From a checkpoint of a small image embedding model: moe expert_choice, 72500 training examples.
Rows from block 2 of a small image embedding model, named by matrix and row number. Rows with one number within an expert belong to one neuron, the router's apart. Each number is 128 + 32 x the weight over its row's rms, rounded and kept within 0 to 255. All counts start at 0. Numbers have three digits each.
After each expert's rows are labels from the 100 images, of 14976, where the router gives the expert most weight on average: "top examples" is what is common among them; "colour at peak" is the nearest of a few named colours to the mean colour under the peak. Only what is clearly more common there than usual is listed. The data: views of escape-time and Newton fractals.
# router: router (model.blocks.2.mlp.router.weight, 8x128, trained with AdamW), inputs 0-127
# up: expert up (model.blocks.2.mlp.up, 8x128x128), inputs 0-127
# down: expert down (model.blocks.2.mlp.down, 8x128x128, transposed), outputs 0-127

# expert 3
router.3:107140154137115132142065160155106149156111097095145143155093101092195142116074183157151176103080077143127133091151067099179156105123151191100133206170116122137111137111111147143087165145137154175109144165192115122108125089156138157132162173132150146085163173189097169097125097141164054145153100191124173118125081111144081136127119168153154086129083089122145179131155137116111085114168
up.0:128134127081172133121189122110133147186144086122127038097144135172112137107170126172148141073085163187150137140111139163134153147079122066179139090143105189044164149107126194136202144133156124102117086099255123156110192168125142109115090128115128138158113177098134127154137129136107137121091132133114100122105146120115115127064127139123140144136146116164145133141116136162147190133140
down.0:124140109137100123148130140125168163139174107135113078122164135082066142120133113134116168112066158158141158049121117114085205119178105062135147126133188075123078155130146232126094140134179109133137077117117159127139128138097115096114226122154108108131123089143116148114127171200130136133200123126145112103128155167100053181135106144099096162135090149121130163090128095105150137129160
up.1:115112076118106125133190121141168096132089046085149152157175177101082123103140206138106172174136079106128136167114110121135156136126137187159167143136166038163131121044091122110096181087155113112122138100143101133120142129099090123123154131148171149090135162161108121135148150100131150203128170085130159127166139137108161205148133196166080119124138120142104153084143081102110125156153
down.1:104130124182183126124092114120129114106107119250141097131135154100166116189126084148125122132129139132151140131084137201164210143123127147102130079097155080110122104130135177126205061139160140103112117130187140108127061120130185131101141110125120168124149069124108130157103112073117102127092108140083088074154108115186206121146123151095119172159151092127147176148142154087121125128113
top examples: dark; burning ship; warm
colour at peak: black

# expert 2
router.2:196122106141163121151078166128034114106098141169108134078089087101088104113106155115151148157113052132128084135113112106157087172130132142089104115116175112205173119132081107100124114115119143109066110097119197069180142130109134112130178152129134088152179102135101152130143160095150130090121158108096174115108106108185143187158096147178111135118108133096158195111106098114080152178157
up.0:153123187145115140182142114134103141209099066125137067098194106158137151110079124131135147113099064101140161116173108133205057138171097149126132125120079182103144114096154182131101152182137132149074160146150160147135188155133103100129151112133121094110115152147176154211136114184117102142119143126104148132137142115154131150175089159119124174141120135162099084031146112153137159130091
down.0:131119099133118128112144161137133091115116213165144091160123101180109125153161008101167109157095046154106118141132172173157228165140152128143123142132126095198098185153122088127126147175100120136090113151140171141144158098143105154140123142133094066151105124111136142138145135193164161134102132149198107084103135144078109085146133128111140110144074065140146120121144165076140153119121
up.1:127175144101231130129145175122117142077163098099111133111147169091141153107112150136146119111128129161145141143060162112104173119183158118136118167119145208118056126177102167133133157120149149172133177112160160171120116134127154168124095131175089148165123085102096131080126083111138126107162137130134132177161163137167137095072117084140135123133117069159144057128093112244139164107141
down.1:128127104096035127111141129145109136158174145147129142131164154131084112161134136093128188175100090002133111103105124090152138139133128103143094123109143178148164117119110016136172138185115151115102116126099134119113200137118165153130096122177059105113133147084099129146118134092104127075057146135092104128137093143209144120110135075132111150148085145143097134122121107082130135121178
top examples: vivid
colour at peak: green

# expert 5
router.5:071133101124172108069156166160155137095118073112124115158186173138109075093180163133065156136124153099099102179111188172103169158114188142165160112164148143127090142167073134100181119095099102120165113083154090159100146132156091166095090141161083128160089118119117080090148110117110159144099100111093109161149150159115156079107100137092108114172138158163122077195084170095161136104141
up.0:146139152111063133148159082140131101089130196137121232125035112064149121158140062070138086190134144091110141103172118117070131162127129115118122106108088200122120149102148069133090141121094170124141141142147169088144038109144176107158101132121152090092136135108128108155106144080114130115137111135146117059147134121168131110138133071184149104124123121085111116103128078150118108118097
down.0:123155112101148158156203115145148155130125102137135148105095117101130138139151111090152118070127112173151134174090118136128135099088128054128104134136119206171221129110140087123103108149129160136100136157021132105127045124134119134085111110155159162124127078115084104108135171129159112108073152155084096100032148153119134079097145129153108142125152084113082183119148141059117138111095
up.1:113134146138116106105077115122116114059129150160118141149134115139130135148126127120131101137138158071136127119158155128039151092072133135121106151103171145207171152064141123123153174123091128164195116140000141135141086075150158138143128128135150167128133114130102128082090137122122148115158113120111120158082122135139125052188126141103167141124159099087112163219099174090125073146183
down.1:132086114079152142078134135135117113100148125093143146145053117143099127159088079134147112112159130123099104119088141109113090133139153154135102145120149169170144149162119007116147188102101120114161086117133158158096029124144154165132083125086142113116141217129129110008110131117109145124126160113110143102077104143079170181131144060122188138116145145118152153150135107134105143143120
top examples: earthy
colour at peak: grey

# expert 1
router.1:150146083102168060086186092117123098087083113154100106161169118056101084136161143153164156164092156109074077176083120076142128156080132157115121109117186076199119151099123132115117130120091106118137153112135087150169167092117154113135134179143112108162078068176152081123137160113150112113079149124070147116083140115142143154109106164125147106099113130132139104189107131173102155184196
up.0:092052163170122157199079100113115144123140119156166053105136160155156141170166145166130112161140150154155129079183078119074139061118150120120132133118097107105107069115147133133069142113151162120187140140078175158160145096086096157122090124093056115155096166165134127122142120157139126149165121121125158092138090154064133072199096120129152103091111171102099113097126173100125164131178
down.0:146136143101155129195147089082182082167082130150095230163098099163158165151065121053141133141159082110122124232137105099180042124070129119067113116122134179136135090100170112103148142142163109116139145140162158079124116136136125110145081144064136119113117107161149176187156099157143132133071175127133134152134152092129130109107116141139142113154150141132110122130126111157129105125079
up.1:108138174123142187081086149150122171121202099119121149151066125092123116120170091125109158151163080189130134170120143157216141134084140124091150082164115155000196171129107074121177131165123104148059169121119156114087150140103090127107111132117158115102118144103136125100136089118104103075124128138137110148170108132103097160134111162118130117171098106199149117120113075153119124102128
down.1:091168151109029126149129150120132194119155152105080090136140113103101133096154223042137199137168014121117139049160156146125129143104142151118112172128093164151046153161122192121111109126143103100180117111198112139157098138139095095157151112116149134097132153146105135089145110104126131148116142139142092124091178124118130104134117132092124171105140123145179115105140135164131109129137
top examples: pastel
colour at peak: grey

# expert 6
router.6:120106173129115153119106079116118155171124170162161150119101076194149134179099087124132066126145108082128184108180105171132066113082113110122147094114050091075210159087147088137131120136140144116086119140108116086089097113148075117137143121072204120059134185160159139154109136159138131142126089154130121067089117088107091158150158137151154149094136102110133148114184116126103077120095
up.0:076141119140132122105056104105142200170161063166125020094125175157144133148104086095166172103125149167123124160031165145082126123093152081138121148141157081191157113106127167141142134098165102097155115114172114136139157089120112159117126120134088136118122128150142135095118093144142070160119062141138123205147112152188085100177108125109162110127126116136127172140109148086084121110101
down.0:132105159124138136177098118151103121177110095108130202151172138181119117173165138163134093154034149027141176176079096144221117131089104133151106130106052206080195117123123137155164135157170132121135191142116145138103174118153120128127094118124133116116102110125148140143158120151102152118127127137097104106120135073122126120146106130160141174176089125135103124063155164119151157103079
up.1:137102114161138130127174123155144162149131188175131064104141146152113163080094181138112135028133175077112143094201162143086130148128144148185127095138103096128099096191098075091164170149133107152139115148058167148127148142153141124134036107132149138118126145129118135113126137079116124082133135078128082113176130121131135036098111076117094127162094102144151079130130121139101139132060
down.1:146121150059095153126114122153103101141081129174125133139073094118102109149078095117179095115111110070129128061082094166142136056124124082135078076053147066065138162049091162110106146145087129157073130116155111074130094061129084080102144105142150163134125121120148135104120183112112136101091118120127161144133105152114159228158117144149163114144127125128135153147167103102125094132129
top examples: warm
colour at peak: orange

# expert 7
router.7:170157107130183117168134110109076150157115123116109095093135077117085152146099106101180075152127093111163132080112073140115177127144089056130109149108157103125168097082145183185151139116148160128109173120100195159166153117098178144130155114193143112196089099079056152154144160181168184119154153135159093147141126131098107155157126131144110157094101133080157141101140128163145197173132
up.0:102148180105164156094094071137144155138200153139151215146145169108152149104167071095114127080127176132137138087169146085075134140076112107162132109139117230087150143150134123129076104152155122111142156129172076156074039089148128160136071135071146127100120129160129112086104084132127072104141094152137115190118149129119106096128124131114104116130116083147173150119145087153131103091152
down.0:141130158137120103136170155111141117107081130015169057160080131150123122085102109140112124142089111113111134152163131117115208167145131193106149108124134111176124156098159084110098147129127113152127156137118097136119160115142088132109224137093131068125129110134157131151130108145155111141159127115144160107112165109107066193142114190090155106124160241145055110105144089103126108169113
up.1:127153193113153148153132092116141150163125140055161179129184125157182113101116174096158178105071150146119154171141114137191203138130113150124152116114102071077165156136161199154083138164134134136073158127130117132106194166136110130144143121110145160099134119170140126148161083166114147119140088135119138171154126147175079150068160167042131139080137143179095124074164154177110137120125
down.1:111188123116111130134047115123128133156153166170141088134142121151100157133145078065166098132122038187164116116142092085079178154072116155116100123127122117067139124117127124115107127097103125120128172106123137119099103080147138151132185105154146101140110117089088107118107116198109122131198131124119075054126125138099109147184109129120152151119086255138178110094117114121139149172156
top examples: cool
colour at peak: cyan; blue

# expert 0
router.0:104183130066090135166164142141153116092128137043133183180111199069128118099174127132140176191091102172113156176119138087142172147170160160125185191141122147164117105101085167166132133161195142093100126129115109117113206155127133134132174128141112156153119113095097131092199094118153137189179152130144138144156162143110148124101125133106077104146122112154136143071112083129172144111131
up.0:127135130094202114091146185124127177166125108109132062124121143145147148130111124180131054082109118095166116016122093123140151084144105166134128189135105111054157109127165167126154163131125087147111166130036125136113081123110121162131099090178134143123130169118082136132124120220139155141113159140158134114126135158115142078174117111055118127132121097148120192158164131179149127151143
down.0:115102125124074121169146147162140074151035146094136038130156121135134139144132113136100153111125097147111123126132097154165000132140126149138078104153123107115139093166137194112066042158127106164111142129158107117122140127144129148150147128106109161138110049161155138167155135125108110153114140121075151074106146120150205138126115145142154127162173164160034134104115137143111136108091
up.1:126113109102114134114157062117121164137129152128095173086113067126103127152154089154132127125120108180141124118116076119143162117086116124145121152112182161014145120128106100117100139107182083113126164115132113176125037112092136145121109135142133095126132103172087119098123169161153139144172175123191136084105110089000142118180100131159146107120126166147153138065151121180119174152122
down.1:125153111149163075151160151133156168110079071178143098154120118088133092135129161125110176125106198146142139110049138177235188145081137025130134115170145126135097113137123123132136124078152150119149158141172104108182079137125119137092139149175136124172108078115121127166131139110112107144139127108147106133141163135170159092043118142160137144107149151121082077118111181176135127149070
top examples: dark; grey
colour at peak: black

# expert 4
router.4:137105177165131153158116145112119153169145190131146115118149171096180174101081100145108140120162151196144157096189144101151142112146107104118120164153078187099119098103148151118081113183147163193096122152168167098119096192106110121122138127081148157085163170104146181145102129092161108124167175135140142134190132120185090115171121107139136192171098088131089113083128055171091080132119
up.0:104152112107080159169152119116128093096176153123139183160092195132146119151143031080123195137122131181131130143140181122075069160175152111173143154134112134148180108108127134140137067157177141068099181128077110116108143162129110139108099102100095165138123148113145127140143078095108155196148109140124086164157149114116175058164106172064099140170149121151133137087120175156145153112101
down.0:116135120093139129128153152105065158106138078143090120133124193086088112111159167149130069131130103174134110125110186095084109095166143149178137203122116147234092147131100117134114187111134141120142091100087100139152255110156102111150127141093122139143120174150120110072129162134132133167124139139171129089105148103120150121157159149152127077087137082084190136155104105129124120108123
up.1:112150118089145151139118086131115103164153186142144150141139105134148123116125244062122085117084149104109147139146133065121044161146092172128142108123161081172126161113160185119133067191099124097115146121108119136102173070122134139163178112068149162118139115143157139166155096176104110132098085149129133122130142093198128139107112226154107136123133060107140187134120160143129148102123
down.1:116150140146099112117112172149110084137109111133156050214065224194146114151124055181122103127138094126142084127111187092143152108068143145113117141142071165165138148162103128127180097134120144115096164124187064139111108170138111157167158147123059148134105162109149126056135099162135143159164115101141167171152127144102151177118159082140133072135125106152127083105123117112145121118100
top examples: earthy
colour at peak: brown